{
  "model": "contrastive image-text model",
  "dataset": "rendered made-up planets",
  "train_examples": 97500,
  "image_size": 32,
  "crop_scale_min": 1,
  "horizontal_flip": true,
  "rotation_deg": 10,
  "tokenizer": "word",
  "vocab_size": 28,
  "loss": "sigmoid",
  "embed_dim": 256,
  "encoder_arch": "repvgg",
  "encoder_norm": "batchnorm",
  "encoder_activation": "relu",
  "encoder_depths": [2, 2, 7, 2],
  "encoder_kernel_size": 3,
  "encoder_stem": "single",
  "encoder_widths": [48, 64, 96, 160],
  "text_encoder_causal": true,
  "text_encoder_width": 192,
  "text_encoder_layers": 6,
  "text_encoder_norm": "rmsnorm",
  "text_encoder_norm_position": "pre",
  "text_encoder_activation": "gelu",
  "text_encoder_mlp_ratio": 3,
  "text_encoder_head_dim": 64,
  "text_encoder_fused_qkv": true,
  "text_encoder_bias": "all",
  "text_encoder_qk_norm": false,
  "text_encoder_layer_scale_init": 0.1,
  "text_encoder_parallel_block": false,
  "text_encoder_dropout": 0.05,
  "text_encoder_inner_norm": false,
  "text_encoder_positions": "rope",
  "init": "trunc_normal_002",
  "residual_init": "scaled_by_depth",
  "optimizer": "adamw",
  "learning_rate": 0.0015,
  "beta1": 0.95,
  "beta2": 0.95,
  "eps": 1e-08,
  "max_grad_norm": 0.5,
  "max_steps": 8200,
  "batch_size": 512,
  "epochs": 43.1,
  "lr_schedule": "step",
  "warmup_steps": 410,
  "weight_decay": 0.1
}
Rows from block 10 of the image encoder of a small contrastive image-text model, named by matrix and row number. Rows with one number belong to one channel. Each number is 128 + 24 x the weight over its row's rms, rounded and kept within 0 to 255. All counts start at 0. Numbers have three digits each.
After each channel's rows are labels from the 100 images, of 14848, where the channel reaches its highest value: "top examples" is what is common among them; "place" is the part of the image that holds the peak. Only what is clearly more common there than usual is listed. The data: rendered made-up planets. In brackets: how many of the 100.
# c3: 3x3 conv (encoder.blocks.10.c3.weight, 96x96x3x3, each kernel summed), inputs 0-95
# c1: pointwise conv (encoder.blocks.10.c1.weight, 96x96x1x1), inputs 0-95

c3.92:155171138149136156138140157128117137144114175115143124161122159129106195155144136160159135173130146139104106104153145146134158143136138137133140147147124129136151145141144160138158144146157130117140111133136129092162136173160166136088107146148134146181139152147135128128180164197108144142
c1.92:207165194110140113155162135128123173131123136127171136134129162140170148126144153136131139133132147118125114109161124156123132154125124123139142130134155129149135129120147129125151161140117160129160121122150110134134128132137152140131146146148129148152192165124126119129130135156133197214
top examples: desert world (51); cracked ice world (49)
place: centre (100)

c3.54:116109113122154127095128143149159107148166150135152122120142089118133141150089133142143116122101147141126135142136108138156085090145169155103136154122141174137148081168148149152146113147128155086151126108152168124128167160121084129135160167164091132154148134121093112079165122158143102113
c1.54:080116070127140113084111131109136081134154132126140123102135111122100116106112127124123090111115142151096130138064128123130127111149140156108150160128156168103124114134149129131112084142093137098094145120130158127116136133116126062136136161137141133097117124101102109096142108078137068090
top examples: cracked ice world (93); half lit (54)
place: bottom right (57); bottom centre (43)

c3.27:112107096131122139141103102112121123122154148117123112110121109145131138134115109093136115126129107080146140112131124140129129127075078092100123110117074078093140079098078160123132104105122112128141088079139163135119117142081117121122098132088129060138147093101135106137126124147123115091
c1.27:145109131127175131120088137100139138108122128115148131104076140113146130121105081082135133122142133158161124104121098127064124139127146108102123140119128079140101129108118133073119088092121119123132119120073152135138107115134103151112148145106139068139153144122124055125127123116080136147
top examples: desert world (100)
place: centre (100)

c3.52:129128128126118135142135109143199144127145172149134144132108126155171131129158157101125155135144107116141172152120168181106154133142149131122160114174140150074161113105119167116169144163141146168144127114161152153130091152141137140135161154143139127126160127132165159131173134151127158136
c1.52:090111108152138156110110108113167098110088146113127074162146143131147171156130110121156127141127136145154127131143118115107120096127089087112107126121100105126155104121123134160139085085186132142155098124100120146147167139134130168132151151155128098148143112173139094114165160135110104088
top examples: desert world (90)
place: centre (90)

c3.94:090135095093143128132122117108111116126097129074140115111106117098128088100116108111081087095109128124121078107113094109124110098104109117113114118079112138129115132124096121112108088111096122096109096125103097117111128137100117077100147093122122131105104106114113060102136106092116119100
c1.94:127159125095137112131133107068079144117121134090142110128087145101118107091136133067076123122133096075115070096135132167084142114091100122126129110126115158135111153113135144101130108138114126109123115130116101107107111152071156117110121102125146132134119076124113094131145118118114140129
top examples: desert world (100); polar caps (62); full (56)
place: centre (89)

c3.19:168163141111079085090059116137095128125108061143114156090101127148113107158130117135131142074109114119090137148138068134148132145122124122132134131104126150109128143145131087136162162143136140109144129137121109103083125089109118119115128104102129138136116138104112127109085103118098150146
c1.19:135104113125089131086053114105110100104096115126117096100128105080106113119132112111097095096088105123116141137115105119119084110112110098121115124126125133113123135127140117095079081097111107112099092127137092128133119104084082086140119113122078114115104112105110112099124128106123107116
top examples: desert world (65); moons: zero (54); ocean world (35)
place: centre (100)

c3.81:111084118129161129135141122123171126132131144125132133125140090175115141153124094129177121142114129124087084136155123100132102131118112115122086106114119148112130108108118147170130113148127103082165149144141133110117126170111108136150162140121063138173105109096076105074153123165157141122
c1.81:110139114124152114122115093104101138141112126129104125116126145121135125125123105047150106117130092132083087162134133092047172161121107137148101129103117145137129159069148123094160096144114116106131124125159161134120076144122160135147131131137155104144099119119136118153116127123164144148
top examples: desert world (100); full (58); moons: zero (55)
place: bottom centre (100)

c3.40:103162139103087123118092106154142115085165127100112107133121056144135122153140100113158148132122076135114128142150114117059121107153151141092130119128143113143156095096134102144136118153135157133162128137107138159137096160118137163171134118159096113173128091138122113133101137128165126117
c1.40:124109122117106102122088156138076147100152098119140116104146073114086093169145110131092138093075108138132138120123096133135102107116120122117110137140131132142152111165136104114104113134135089100129104094165183141126142127114113096147103139138058119115131118117106113078099112093141131128
top examples: desert world (100); full (54); moons: three (53)
place: bottom centre (100)

c3.29:125137106176139120142154105110178107126157160141110105118087112136158142145167142101146084145143124105139155172129166160128160124109113103116141120147082117100146116097087167135160129127143117125150135100153164118109085166130150111120160144111160113153143105136157156132171128170141123104
c1.29:148108140140120124124085146123144131149116116143154128123133063143046141126115117156146133132089130118063126133136115088137117132142126111119115129111136132120110134140108138139118107107140110066142136147129131082123136128144080103101112145093086134129102155133074137050127127133105132149
top examples: desert world (100); moons: three (54)
place: centre (100)

c3.8:091134085104076123108073105121072112089147117100093109122103111121106102133107111105096124101119087089125124120086118103125113116098120119107118109109092106110147116113102125107099094120120121124109108122142146127117111124085110108114077115098139110098113094118126112134106118094116101072
c1.8:132107129093104104116119117108089136111118114108159110101140098123112102123095102100090153103118095112147121132109114109112089114110119112124133114115096124132122135113081140091091056110120124115106095122138132156102112118051089115151101107115108122116166089088138094132098093110138132127
top examples: rings (100); desert world (52); ocean world (48)
place: middle left (81)

c3.41:101140094153120180137155104161189087103154150131104075169102116122168158153122131141161128149142131137143130131131131150120122148117158133087128103144125114153182122099139131141139114107151154136129142134119151131156122150135131159106176143147135121164164108143149141154130163170095089103
c1.41:134087117132163092111107141117110125157133134145149120073125124141122120140127097120109136124117120141110157144077128168074131172152142110123123113135147147137100161090153135081119093094119090087097142129083152139102099161151103121117138176139136076128142163132122089115141089116131133133
top examples: cracked ice world (56)
place: bottom centre (63); bottom left (36)

c3.64:108097112079153112125145119108129125149117151105111111085121127066147091064127151105079086102119139122123097097091134131101133110125129166125111153124119138128099148133113136118112131123100120116080108110095112118102123151111103107107160089130125139091117117129124087134146090066110117137
c1.64:139120139112136083142119164127121142174127156159140127109194128133113114123141142169073095129107160182101109113154138169157122139169157143157118152157110139144133142150159142162142189136118115088131135121130163122113167158142118124118124123123136131131103185130122129110165107141139155136
top examples: desert world (100); glowing rim (75); full (52)
place: centre (91)

c3.68:112154112158126138135122134139170119148192127116140140112128103136128109133099144129142126091126151144075150186155115110139166137142151154124173117111129167113171117125147111161148097139136130112127162102080170116126148120151134074137169159177151128119145124150110136125128121122186118112
c1.68:123126103148110141122082133151121127152162108108140171085122102118059117121118113136144126090108114134099099144123117070129125133109133090134121138117119134099151133115130109095123089149114082093104144099137176117129117118117108062122100142149115110119109110112097108065127116088145122113
top examples: banded gas giant (100)
place: middle right (85)

c3.60:142144131142091153094109129115133100151084135171178108147172104128104156136112121157139114141113135147099142195135103134158103135122131142071100149140132152125139145156147129140148109103142116085117140169099089137154169142134114126155137114157102125143123158121069119095153150155146122120
c1.60:136130122135091138107068068069094107137130120131120117121125142068091131104123097075106075140097088095149140167107120110115126130084125107140134129136088125129120133107114115095139093117122105125100123089105129141146102113080131132146096115136137097123134086116137127146133140107140119124
top examples: desert world (100); full (62)
place: centre (100)

c3.46:124142121119138099130133145125144133123196136139129128073130143122155053125128152132057149080138140141148137138100149160151149129130135140113156133132130153144133124137140134120093121125091132139091117131148165127088143153141142089108155120128146140061140146135141137135144089062112131133
c1.46:123110126146110146154119111115123120069173119132088108145097100080079112111092074115125105102138101089136139119112112089155096120122144131068121110123111115140168129095112103120126118149119098090102118138133167090135127120125117089081105140132099120093108113135121131111122127105087115116
top examples: desert world (92)
place: bottom right (84)

c3.9:140139133139121120116133077074160107089139134126094106109081115097149126125154116090131111105137065080112137139140105140076149140111108117104159090135109118142160144084113110074120105116137133125110119113128138102108064113126134121131160121138151076136118101122148118148103121143105120112
c1.9:131081121122132090119140137137143107122146133116144075086109103086135099137106111130126142083103129154140125123095119130134100122141128126059110113140151127112139046134145122073095074089107111121085119103129143133099119139127084121140142127093087115109130132128121151117132097113121112137
top examples: desert world (100); full (69)
place: centre (100)

c3.59:079126091106085113106095113122100109116124131097103122099105130111108096104120107096083102106098106126112078104097116110116120108114094134120120117126097129096110118121119119106081092115108124118086110110109120108095119119109116086107105084098134106084105101121115096122141103080115108104
c1.59:105126117124155102122149129114121140134103116134143083098138131126152086081121107088077136100132128136142102121118118127103142133131101118106114069106112127121104097086104115100114086117072117112093115102149140146083132108102131112159141083142144116073158085124139122134122094080147124132
top examples: desert world (91); crescent (60); moons: one (52)
place: bottom centre (98)

c3.87:115109112141166130145140139084167126164179164139154131119123107141126149137120113111157107137135138104072096159139121135126130143127143151102126103125121146106184131094119153135132103171130128080139146152133207099122130154102119108129156157137107145153120119130075102088146126163147130115
c1.87:110134116127140119131100074152127129113159124114111146097088141142109130152115101113158130120120052086125088133144123097099145135101131092130123106104106110115141132089098136096117091152116101114119113091172162138112023134135135127131104163143124125124112119126130106118128111135142119131
top examples: rings (99); moons: three (91); cloud-covered world (74)
place: centre (99)